python train.py --model="contrastive image-text model" --tokenizer="word" --encoder_parallel_block=false --text_encoder_bias="all"
Rows from block 2 of the image encoder of a small contrastive image-text model, named by matrix and row number. Rows with one number belong to one neuron. Each number is 50 + 12 x the weight over its row's rms, rounded and kept within 0 to 99. All counts start at 0.
After each neuron's rows are labels from the 100 images, of 14848, where the neuron reaches its highest value: "strongest on" is what is common among them; "peak at" is the part of the image that holds the peak. Only what is clearly more common there than usual is listed. The data: dead-leaves pictures: piles of overlapping shapes. In brackets: how many of the 100.
# fc1: MLP up (encoder.blocks.2.mlp.fc1.weight, 1536x384), inputs 336-383
# fc2: MLP down (encoder.blocks.2.mlp.fc2.weight, 384x1536, transposed), outputs 336-383

fc1.742:46 36 57 33 43 62 35 41 49 43 72 34 46 22 45 55 37 46 47 67 50 64 22 35 47 35 55 33 54 68 58 56 69 40 37 47 63 36 48 37 63 62 30 40 47 39 46 36
fc2.742:35 65 40 51 36 55 35 68 44 50 21 61 42 51 67 41 59 23 36 54 59 67 34 60 62 37 37 43 67 59 51 45 41 45 57 37 76 43 73 30 52 30 62 59 53 44 57 26
strongest on: square (76); small pieces (60)
peak at: bottom centre (26); middle right (26)

fc1.440:73 58 48 36 44 55 48 32 46 53 55 63 41 41 65 56 49 52 54 28 52 37 30 47 53 46 65 57 70 62 41 60 74 42 48 70 59 35 46 45 64 57 47 58 34 56 30 31
fc2.440:41 74 30 53 30 31 43 59 51 76 45 43 39 46 61 46 28 60 48 45 63 63 26 60 55 41 40 64 38 48 55 40 48 62 67 64 43 47 57 62 64 61 50 53 25 45 48 49
strongest on: dark (95); large pieces (95); textured (77)
peak at: middle left (62)

fc1.4:57 39 36 49 26 71 37 63 58 48 40 62 46 47 43 53 52 43 62 46 65 55 39 54 35 50 65 58 46 41 41 33 44 34 48 52 49 43 63 17 46 68 33 49 29 34 43 21
fc2.4:44 55 59 56 50 42 43 45 70 47 24 51 36 66 81 35 61 24 48 65 65 42 45 49 46 56 64 45 68 38 56 49 61 60 48 49 46 48 55 50 48 58 61 58 64 47 39 84
strongest on: small pieces (100); pentagon (58); square (41)
peak at: centre (40); bottom centre (39)

fc1.211:52 53 52 38 49 50 44 42 47 36 50 58 52 29 43 51 32 63 54 42 43 54 23 47 43 55 43 65 58 82 42 45 46 37 49 50 50 45 70 30 38 53 42 48 65 43 32 55
fc2.211:42 44 53 57 45 40 54 55 54 52 36 63 61 49 51 28 63 57 33 49 58 32 44 46 43 57 50 53 51 46 56 55 24 57 52 50 69 30 40 47 44 30 49 39 60 48 36 49
strongest on: large pieces (94); pastel (74); gear (28)
peak at: middle left (51)

fc1.619:47 55 57 49 50 42 45 47 43 42 40 48 33 28 46 44 38 63 46 50 44 99 58 45 13 33 42 71 39 53 66 52 45 62 62 47 44 40 41 40 31 56 57 38 50 49 45 61
fc2.619:58 45 50 50 52 49 37 66 36 35 53 58 32 53 54 56 25 40 59 69 43 54 44 59 48 42 48 37 35 43 55 39 45 42 69 48 33 47 27 44 32 48 48 53 57 64 62 11
strongest on: shaded (76); bar (33); ellipse (31)
peak at: top centre (72)

fc1.154:59 52 41 38 35 49 59 63 59 35 49 51 65 47 53 42 44 47 55 69 38 42 62 55 41 51 59 37 62 44 47 49 53 55 55 39 72 52 55 36 45 54 81 43 61 36 65 40
fc2.154:66 44 23 37 42 37 78 53 51 64 36 67 43 54 49 67 39 52 51 60 34 38 62 76 63 49 58 43 28 41 29 83 43 54 61 72 38 64 66 57 49 51 76 53 51 64 36 77
strongest on: mixed sizes (85); aligned (58); semicircle (27)
peak at: bottom left (33); middle left (31)

fc1.364:67 49 47 39 40 41 36 62 34 52 37 50 49 32 65 40 36 42 42 53 26 49 36 39 46 40 46 60 35 44 51 45 54 57 52 51 57 57 51 42 26 52 57 60 43 53 39 31
fc2.364:61 48 46 49 67 55 54 45 54 62 40 54 51 51 47 52 46 48 50 69 32 38 43 51 73 34 69 45 58 70 49 60 33 43 38 72 50 54 44 66 65 43 47 54 38 60 31 38
strongest on: shaded (80); grey (42)
peak at: top centre (42); middle right (30)

fc1.532:61 39 63 47 48 47 56 60 38 10 70 59 47 39 54 52 60 38 41 59 26 80 37 43 47 53 33 55 66 44 46 65 50 45 73 61 50 62 44 27 41 42 21 53 43 66 60 16
fc2.532:60 60 37 57 26 40 37 57 48 46 57 51 39 45 57 30 33 37 55 65 51 55 53 46 59 45 32 46 07 45 48 53 45 61 56 52 54 34 37 57 60 51 69 35 56 41 56 64
strongest on: small pieces (77); pentagon (30)
peak at: top centre (28)

fc1.640:66 40 52 30 43 59 33 62 60 52 70 48 38 24 49 38 51 47 31 48 57 47 38 58 58 56 51 43 61 60 32 49 38 47 68 46 51 53 36 52 29 71 41 47 43 51 59 45
fc2.640:59 46 53 53 56 72 40 25 60 51 62 48 45 37 66 59 64 60 61 26 78 65 28 65 45 45 61 37 59 50 30 64 58 44 43 67 49 45 60 65 44 49 55 46 52 54 47 63
strongest on: crescent (80); mixed sizes (62)
peak at: centre (31); bottom centre (26)

fc1.652:49 42 66 29 27 47 56 60 49 19 60 46 41 30 43 53 36 41 44 77 41 53 54 46 46 44 71 70 46 65 38 50 78 44 67 49 32 49 55 35 41 50 41 57 42 52 56 37
fc2.652:62 48 39 58 47 31 37 35 50 78 58 44 43 69 47 49 55 49 62 47 67 43 30 46 63 42 56 71 28 28 76 50 41 45 65 51 33 54 57 53 47 58 62 62 42 42 59 41
strongest on: small pieces (89); pentagon (43); square (26)
peak at: bottom centre (38); centre (36)

fc1.216:50 46 70 47 51 66 66 57 64 42 37 61 24 28 43 40 33 51 58 42 35 46 51 58 46 43 40 53 46 62 63 44 59 63 33 37 61 39 53 49 45 75 71 57 32 40 40 58
fc2.216:51 58 60 47 35 49 38 46 40 60 49 49 39 39 60 39 59 44 41 62 29 43 43 37 67 39 57 60 36 55 34 61 41 48 55 51 63 22 64 18 55 49 45 54 39 40 41 51
strongest on: grey (41)
peak at: top centre (66); middle left (27)

fc1.416:72 35 66 30 55 67 70 39 56 46 65 58 50 41 41 56 51 45 50 55 54 46 54 53 70 64 40 47 57 70 44 55 51 34 72 54 40 54 37 34 21 54 43 60 63 54 42 39
fc2.416:71 43 37 35 33 69 53 41 75 33 43 52 54 25 67 35 36 69 60 32 62 41 51 53 39 44 63 53 61 47 49 63 44 36 37 47 74 33 65 55 63 39 60 49 48 44 57 64
strongest on: large pieces (99); aligned (51); cool (34)
peak at: middle left (48)

fc1.323:44 52 44 25 64 56 41 48 71 39 47 58 35 50 43 44 47 69 53 46 34 56 42 57 40 43 36 63 47 55 56 56 59 58 42 34 58 44 67 64 59 57 63 56 56 62 38 51
fc2.323:46 70 67 56 45 48 47 63 45 55 46 36 52 48 66 42 50 51 28 58 53 58 38 44 59 21 38 40 36 47 58 42 53 52 35 68 46 44 58 43 46 54 42 59 40 32 43 55
strongest on: large pieces (86); cross (36); hexagon (27)
peak at: bottom centre (30)

fc1.457:70 48 37 59 48 55 23 36 48 40 76 38 50 59 27 53 93 50 47 39 44 34 48 40 43 45 40 46 35 55 58 45 49 42 48 44 60 39 64 46 53 34 35 61 78 42 56 48
fc2.457:58 49 42 26 60 66 42 46 56 49 79 68 32 37 60 33 73 37 14 49 57 50 51 66 46 59 51 33 30 34 29 52 57 56 63 33 45 36 65 54 46 31 41 64 44 37 48 52
strongest on: mixed sizes (97); hexagon (65); circle (28)
peak at: middle left (30)

fc1.706:67 51 46 37 50 48 71 80 38 56 39 41 41 57 49 74 73 41 57 65 54 47 30 75 52 36 41 22 59 32 39 48 52 42 33 55 46 47 38 56 39 42 45 38 67 44 38 38
fc2.706:52 55 70 59 55 59 20 59 31 38 52 29 51 53 53 32 44 50 38 55 37 41 44 57 60 47 81 49 46 45 51 57 55 52 38 52 44 47 46 90 47 52 30 76 46 49 54 50
strongest on: frame (86)
peak at: top right (50); middle left (36)

fc1.120:53 33 74 49 27 67 63 71 38 28 41 53 52 52 48 31 67 43 39 52 43 43 41 63 50 39 45 45 53 40 43 47 48 46 54 57 46 48 59 29 41 58 35 34 39 47 52 41
fc2.120:64 67 56 32 35 61 49 54 57 43 69 46 59 57 65 32 45 35 50 36 37 51 42 22 66 54 58 70 28 45 32 53 73 34 51 61 27 57 30 46 55 49 52 49 55 25 71 53
strongest on: grey (54); aligned (53)
peak at: top centre (70)

fc1.352:50 38 53 49 55 53 36 62 39 53 55 67 27 44 42 35 68 45 62 48 27 39 59 45 67 46 50 35 43 40 52 41 60 42 64 34 45 59 56 45 50 52 22 58 39 62 54 39
fc2.352:40 47 28 54 60 63 30 60 49 51 41 43 24 48 69 57 58 52 59 70 42 50 55 51 50 39 51 44 38 33 44 69 53 53 37 68 57 44 47 43 56 35 76 40 48 42 60 48
strongest on: heart (80); small pieces (75)
peak at: bottom centre (28)

fc1.190:57 50 49 44 52 47 40 66 47 55 28 80 31 52 52 52 73 57 73 47 52 48 10 52 45 48 55 37 82 53 55 59 48 56 55 47 63 49 70 58 52 66 57 36 62 47 08 43
fc2.190:47 42 48 67 58 58 44 49 25 45 44 53 58 58 46 32 45 50 48 67 37 43 35 51 48 50 66 41 42 48 70 64 34 51 56 34 62 33 57 73 52 67 59 57 39 40 51 26
strongest on: frame (73); mixed sizes (69); grey (43)
peak at: top right (81)

fc1.746:45 37 82 21 18 49 69 64 52 31 47 19 49 41 60 54 66 48 73 35 51 50 34 49 44 42 43 33 44 53 51 38 71 37 46 42 50 48 47 41 30 69 59 57 33 53 44 54
fc2.746:46 28 43 53 51 48 36 61 53 47 52 57 41 65 71 51 41 46 43 45 47 62 61 51 40 51 68 42 50 64 45 70 58 41 60 42 34 45 63 69 36 55 41 45 52 40 53 56
strongest on: square (39)
peak at: top centre (37)

fc1.250:57 36 45 48 58 54 47 75 62 42 31 58 54 61 44 42 48 38 36 34 45 88 60 51 42 47 56 61 48 69 45 37 51 49 56 35 45 63 56 36 40 52 27 47 64 48 47 34
fc2.250:44 50 62 32 55 53 65 55 37 08 39 36 53 33 27 67 41 43 17 49 49 53 39 61 44 57 42 62 30 46 33 38 65 41 42 28 52 38 53 33 35 57 45 58 39 55 59 51
strongest on: small pieces (70); cross (65)
peak at: middle right (42)

fc1.160:50 51 52 60 39 43 54 42 63 47 36 48 39 45 51 41 63 46 53 48 39 45 45 56 34 47 32 47 46 46 52 71 38 53 48 32 58 23 63 41 53 59 56 47 35 39 48 45
fc2.160:56 61 45 58 42 41 59 56 43 41 47 43 67 50 46 50 36 65 48 50 37 40 54 39 57 44 48 34 49 59 54 45 50 59 44 57 51 46 48 51 56 44 52 35 37 46 54 42
strongest on: grey (100)
peak at: middle left (41)

fc1.138:80 38 63 52 27 51 49 86 29 62 54 56 63 62 35 40 82 41 32 61 73 35 55 34 45 37 39 40 66 61 37 61 58 44 26 48 59 65 51 64 40 31 49 55 62 14 68 72
fc2.138:30 44 70 61 80 55 39 43 65 49 50 31 53 50 47 50 65 46 53 40 61 64 57 32 56 43 65 47 40 49 68 36 69 33 42 48 34 68 42 25 56 47 65 46 48 68 60 42
strongest on: mixed sizes (98); cross (25)
peak at: top centre (88)

fc1.748:46 34 68 17 49 66 45 55 57 46 63 38 48 50 34 51 27 62 47 41 53 54 47 38 40 36 61 77 47 43 47 45 45 28 39 39 69 50 35 45 47 64 39 36 42 34 54 32
fc2.748:58 53 44 44 50 48 44 68 54 58 50 54 53 47 47 53 43 34 49 75 62 48 81 43 36 38 49 54 19 33 58 60 64 38 46 32 49 42 74 35 51 68 44 48 47 57 45 50
strongest on: square (91); small pieces (91)
peak at: middle right (38); bottom centre (37)

fc1.307:59 29 63 39 54 71 49 57 39 34 47 50 44 33 56 22 81 49 49 41 47 61 38 63 46 29 40 37 61 61 40 48 58 53 53 45 49 42 45 53 34 55 39 23 47 49 36 39
fc2.307:36 57 52 46 60 35 53 51 55 50 47 42 26 31 88 35 60 39 55 49 48 44 43 40 42 59 58 41 60 37 42 55 62 31 39 59 61 36 57 48 62 47 58 55 60 39 39 46
strongest on: grey (35)
peak at: top centre (42)

fc1.704:56 47 41 43 57 41 59 47 55 51 46 41 33 59 63 73 73 40 39 48 54 60 24 72 31 71 43 36 42 41 44 34 41 53 58 47 22 22 42 53 43 54 50 44 52 60 23 28
fc2.704:47 32 82 61 68 52 64 58 36 23 60 52 65 52 50 65 44 64 18 51 62 35 28 57 67 58 48 60 54 45 52 35 42 44 47 51 63 51 31 54 66 66 41 63 48 56 36 65
strongest on: frame (75)
peak at: middle right (36); bottom centre (26)

fc1.726:44 31 64 41 48 43 34 38 56 38 47 19 50 29 49 34 67 49 45 52 50 56 45 41 42 44 38 41 34 46 52 43 60 40 28 41 61 37 63 43 51 49 29 64 47 59 53 37
fc2.726:61 46 52 44 47 49 45 56 42 47 23 41 32 40 34 35 59 52 11 56 51 44 42 58 28 53 46 61 41 54 48 38 29 47 62 42 46 41 56 46 40 62 44 58 45 54 29 32
strongest on: large pieces (92); frame (51); ring (29)
peak at: bottom left (58)

fc1.103:48 33 60 22 56 63 46 60 52 23 45 41 53 43 44 35 58 56 59 55 65 50 40 34 36 56 69 62 78 67 53 60 68 25 50 42 53 66 48 32 38 36 61 36 37 45 51 45
fc2.103:59 71 50 57 67 45 49 63 59 56 49 44 58 50 56 58 48 36 63 50 47 35 32 40 33 62 60 38 35 22 44 56 57 49 60 91 55 41 72 29 37 71 61 48 64 45 46 66
strongest on: square (93); small pieces (86)
peak at: bottom centre (38); centre (27)

fc1.764:55 50 50 42 39 45 54 59 53 53 46 62 46 28 55 63 44 57 57 49 40 52 34 37 58 32 56 57 39 47 48 54 51 51 38 63 45 47 71 28 64 47 56 99 38 56 69 56
fc2.764:57 58 32 65 53 51 39 41 30 72 50 52 49 52 34 47 36 44 50 47 48 41 59 42 52 45 50 35 47 55 55 56 39 66 46 49 63 17 49 50 63 57 51 36 40 46 47 66
strongest on: grey (33)
peak at: middle right (27)

fc1.56:58 36 83 45 54 59 72 65 58 36 41 47 46 34 31 45 49 58 66 38 32 72 33 63 47 42 31 43 59 46 46 52 59 58 54 36 27 53 67 29 46 60 63 42 43 45 43 49
fc2.56:67 40 31 32 37 44 64 50 47 71 69 66 35 44 71 62 54 43 46 54 57 50 42 47 48 33 37 35 69 88 53 51 33 24 41 37 39 56 53 46 51 67 41 53 39 49 47 54
strongest on: flower (100); small pieces (100)
peak at: top left (41); bottom centre (26)

fc1.648:56 38 41 63 49 49 57 53 62 47 45 53 45 50 50 52 60 35 37 53 49 40 63 58 45 65 48 47 41 40 31 47 36 53 49 31 46 49 58 61 44 47 58 44 42 46 43 42
fc2.648:47 52 48 59 50 43 62 48 44 51 44 46 61 47 47 54 48 67 48 48 52 41 56 42 54 44 46 46 42 50 53 43 46 59 48 51 49 46 46 53 46 46 59 41 34 47 47 45
strongest on: grey (100)
peak at: bottom left (32)

fc1.155:58 37 50 48 51 68 46 55 32 25 52 53 57 54 17 33 68 50 31 66 52 57 49 57 46 47 56 34 62 64 30 45 48 61 66 39 43 67 53 36 35 55 32 36 69 40 33 38
fc2.155:60 56 42 56 65 38 67 58 75 53 46 42 54 57 52 47 22 30 56 71 65 68 62 27 51 47 43 71 49 27 33 37 53 74 50 45 52 50 37 74 53 40 57 39 37 65 53 57
strongest on: grey (45); square (37)
peak at: middle right (38); top centre (38)

fc1.561:82 49 42 30 52 50 45 59 49 64 47 58 56 45 55 54 44 44 58 44 53 49 52 52 45 69 50 40 46 82 27 41 44 48 53 66 33 43 54 45 45 64 42 44 48 42 31 48
fc2.561:48 58 45 73 54 38 61 38 60 56 47 38 30 36 57 57 31 50 58 55 52 62 53 57 49 60 55 69 39 48 41 58 47 45 46 51 44 43 48 69 52 73 53 76 40 47 41 87
strongest on: frame (40)
peak at: top centre (47)

fc1.670:43 46 43 48 59 66 37 51 44 37 67 57 29 46 49 34 40 50 49 53 24 40 49 40 51 45 41 56 41 56 62 53 59 52 51 47 46 65 39 67 42 61 51 51 44 48 62 61
fc2.670:53 55 59 63 35 98 43 53 30 55 44 50 49 70 46 50 61 58 43 52 59 50 41 32 42 49 40 46 52 60 47 48 52 47 35 56 43 35 42 68 63 47 39 66 44 45 55 48
strongest on: dark (94); mixed sizes (66); cross (27)
peak at: middle left (41)

fc1.668:64 48 83 33 38 57 36 54 52 69 54 19 40 40 60 49 83 42 51 44 56 61 50 52 41 37 26 44 64 48 56 40 57 68 37 44 73 70 45 53 40 41 34 47 52 55 60 54
fc2.668:39 45 52 47 73 55 77 25 57 42 61 33 53 42 65 43 62 63 56 48 53 41 28 59 67 55 87 61 39 39 63 55 59 60 47 61 46 67 52 45 59 56 57 55 53 48 50 74
strongest on: small pieces (65); aligned (64); ellipse (50)
peak at: bottom centre (33); top centre (28)

fc1.85:74 41 52 39 30 58 61 45 40 47 72 40 51 58 44 36 53 59 57 54 66 71 42 47 39 46 49 51 53 64 50 48 59 47 39 59 63 47 48 36 44 55 48 53 50 48 54 57
fc2.85:57 51 56 54 57 49 58 49 74 49 47 48 66 52 62 49 38 43 64 36 63 42 65 55 50 64 65 51 39 48 58 56 26 60 34 68 37 56 63 44 53 55 71 57 38 49 56 60
strongest on: aligned (96); large pieces (87); bar (67); shape: ellipse (27)
peak at: bottom right (41)

fc1.551:53 44 55 60 38 53 56 47 44 52 60 61 57 45 60 48 44 55 56 46 45 47 40 59 23 41 49 57 43 60 43 37 53 52 42 59 50 44 46 43 52 50 51 58 64 57 44 57
fc2.551:57 49 64 54 35 44 33 44 42 48 47 38 44 49 41 33 45 34 62 57 42 54 40 50 63 43 40 42 39 47 43 57 50 48 49 49 55 43 48 49 41 49 39 49 53 35 45 55
strongest on: cool (100)
peak at: middle left (52)

fc1.84:46 43 42 54 69 73 48 65 38 29 73 69 49 43 52 34 41 49 56 54 35 39 44 51 38 50 56 45 46 36 46 44 46 55 65 37 56 42 42 58 49 80 65 52 38 66 41 50
fc2.84:52 53 71 46 34 92 33 39 43 51 54 43 58 58 52 45 47 46 47 51 50 37 42 59 48 58 44 50 36 42 44 51 64 46 39 44 55 35 41 56 44 30 50 63 57 46 65 36
strongest on: dark (98); mixed sizes (79); arrow (25)
peak at: middle left (34)

fc1.358:65 37 52 44 30 55 36 60 12 41 60 38 38 47 24 34 57 42 40 31 43 50 30 67 61 36 24 44 67 53 37 48 54 35 49 70 58 55 38 43 45 59 54 45 22 28 55 64
fc2.358:42 63 61 55 48 52 59 43 39 56 42 52 45 70 37 50 56 54 65 46 70 64 60 40 41 66 59 44 37 38 53 47 32 36 45 42 65 60 70 43 45 46 60 40 65 57 66 36
strongest on: mixed sizes (86); crescent (69)
peak at: bottom centre (31); top centre (30)

fc1.676:74 38 40 45 40 77 36 80 51 50 66 53 47 43 23 34 74 50 56 66 36 73 50 43 51 31 33 31 44 56 61 64 61 38 55 47 51 47 63 28 37 31 54 35 40 32 48 53
fc2.676:52 54 37 30 37 49 54 68 41 48 46 46 27 37 60 48 75 44 49 71 47 55 52 83 44 43 37 44 48 53 35 29 47 42 65 70 47 36 45 50 50 30 45 37 30 38 50 50
strongest on: mixed sizes (100); hexagon (50); circle (30)
peak at: middle right (42)

fc1.494:64 48 70 36 38 75 48 56 49 47 44 58 28 59 41 32 53 49 54 50 32 62 50 55 29 47 37 53 53 42 44 39 43 42 62 50 62 28 38 37 34 74 26 49 50 36 35 43
fc2.494:49 49 44 46 63 61 46 46 47 57 51 60 39 52 70 41 43 28 57 50 36 46 55 32 42 37 54 46 41 46 55 62 65 45 47 48 60 31 54 49 68 57 51 47 63 46 37 48
strongest on: flower (32)
peak at: top centre (58); middle right (39)

fc1.543:61 39 49 38 29 26 32 53 57 54 91 52 30 32 68 28 25 45 54 49 49 43 43 44 41 60 47 65 45 31 47 55 44 50 74 54 56 40 41 41 51 54 67 50 30 46 62 56
fc2.543:47 45 76 58 44 54 36 43 41 41 43 45 52 45 43 47 41 68 44 65 45 58 68 36 54 45 54 47 68 63 29 32 63 58 40 40 38 59 50 57 41 67 18 51 51 39 56 54
strongest on: mixed sizes (93); shaded (77); circle (70)
peak at: bottom centre (27)

fc1.452:66 43 49 49 43 48 48 60 49 62 36 64 54 23 61 53 56 48 54 48 35 43 44 35 57 41 68 51 40 51 39 49 47 44 51 69 63 34 58 26 46 46 47 88 42 58 57 43
fc2.452:72 53 28 49 41 54 47 37 24 73 50 53 43 38 39 22 27 54 69 50 45 51 46 59 44 49 42 45 40 50 40 55 27 55 48 40 43 26 56 52 53 56 35 38 53 35 51 67
strongest on: frame (50)
peak at: middle right (36)

fc1.477:58 35 45 33 45 52 49 57 48 34 51 43 40 41 37 51 46 52 48 46 42 44 49 68 46 43 60 60 43 55 42 82 52 36 36 48 54 35 39 48 44 55 44 44 62 47 34 44
fc2.477:29 55 46 47 75 46 71 50 55 46 47 65 50 47 58 51 77 55 48 32 58 68 62 29 41 69 61 82 60 53 53 40 28 57 35 31 67 55 57 39 49 62 51 52 55 67 47 16
strongest on: large pieces (87); star (82)
peak at: middle right (29)

fc1.231:45 58 45 40 51 55 38 43 20 39 56 73 48 47 47 42 68 49 73 36 34 42 52 50 56 55 49 27 66 59 42 47 75 33 56 52 60 44 34 52 47 80 33 48 36 80 40 40
fc2.231:58 50 44 36 49 40 47 47 57 58 40 41 48 62 64 42 37 41 63 61 54 56 61 54 40 43 50 47 66 62 35 61 54 62 47 44 53 62 06 72 67 41 47 53 74 49 60 43
strongest on: square (86); aligned (75)
peak at: middle right (58)

fc1.319:23 46 66 55 48 47 53 47 51 46 65 41 30 36 72 46 60 58 31 48 60 63 30 61 33 54 38 40 45 55 39 46 55 51 42 49 64 58 44 31 43 53 51 28 52 54 57 54
fc2.319:41 57 67 64 66 44 53 51 54 57 71 31 69 41 66 53 40 39 48 53 59 53 49 59 59 59 60 49 39 39 42 60 59 65 61 56 51 55 57 55 69 48 55 55 78 59 71 46
strongest on: aligned (86); small pieces (71); rhombus (34); shape: ellipse (28)
peak at: top right (44)

fc1.351:62 42 62 40 40 48 60 75 42 40 44 67 54 48 55 49 41 54 58 59 57 40 46 61 29 44 52 46 53 60 28 44 48 59 40 53 44 43 49 46 40 29 68 28 61 52 42 72
fc2.351:52 43 31 46 33 64 61 42 54 52 56 44 37 51 51 47 36 58 54 54 49 59 49 35 45 47 35 53 51 58 69 29 39 47 69 20 64 55 14 42 52 70 27 61 54 44 47 61
strongest on: frame (95); mixed sizes (95)
peak at: centre (29); middle right (27)

fc1.449:69 44 41 48 58 56 48 53 50 53 76 45 55 51 40 40 65 44 34 68 13 34 53 55 54 48 52 33 44 48 46 43 55 46 69 44 55 58 57 38 33 61 39 61 39 62 64 46
fc2.449:42 48 66 58 42 49 52 54 51 34 42 49 50 48 72 53 39 58 69 60 62 56 30 49 71 26 49 67 58 46 58 60 55 58 33 56 51 47 51 57 67 30 68 61 65 34 36 61
strongest on: heart (97); small pieces (81)
peak at: centre (29); bottom centre (29)

fc1.82:39 38 52 38 49 53 41 45 28 32 61 63 43 43 25 42 46 57 33 46 53 41 21 55 39 22 35 56 46 39 33 64 52 38 61 48 46 30 64 31 39 80 45 47 46 45 37 56
fc2.82:45 59 51 28 45 56 49 40 59 52 60 58 35 58 71 34 51 63 43 63 50 48 41 62 43 50 78 45 47 46 53 42 57 48 39 69 67 36 44 55 40 50 43 72 59 41 39 52
strongest on: crescent (46); grey (40)
peak at: top centre (50)

fc1.89:37 49 75 38 61 50 59 59 46 43 40 57 29 54 53 49 67 54 68 57 35 31 32 59 46 46 51 27 67 29 35 36 70 42 62 60 42 61 45 37 50 34 42 38 48 72 46 50
fc2.89:48 39 42 35 59 64 52 43 39 39 39 31 34 56 66 44 52 63 29 44 52 58 48 60 45 48 79 40 67 52 50 65 37 32 29 59 52 43 56 43 53 54 41 45 42 49 56 70
strongest on: frame (85); small pieces (62); warm (32)
peak at: middle right (37); bottom centre (34)

fc1.639:49 43 75 30 46 70 47 71 61 39 56 38 37 59 28 39 51 58 52 67 58 43 46 35 54 30 53 63 49 76 46 40 51 55 47 35 46 64 41 36 60 45 33 43 62 55 61 29
fc2.639:58 49 50 38 36 48 38 45 46 52 28 74 37 63 30 47 49 47 67 71 47 35 49 56 43 29 61 33 34 38 51 63 59 62 45 65 30 30 75 49 49 44 70 41 54 32 56 42
strongest on: small pieces (98); square (91)
peak at: centre (27)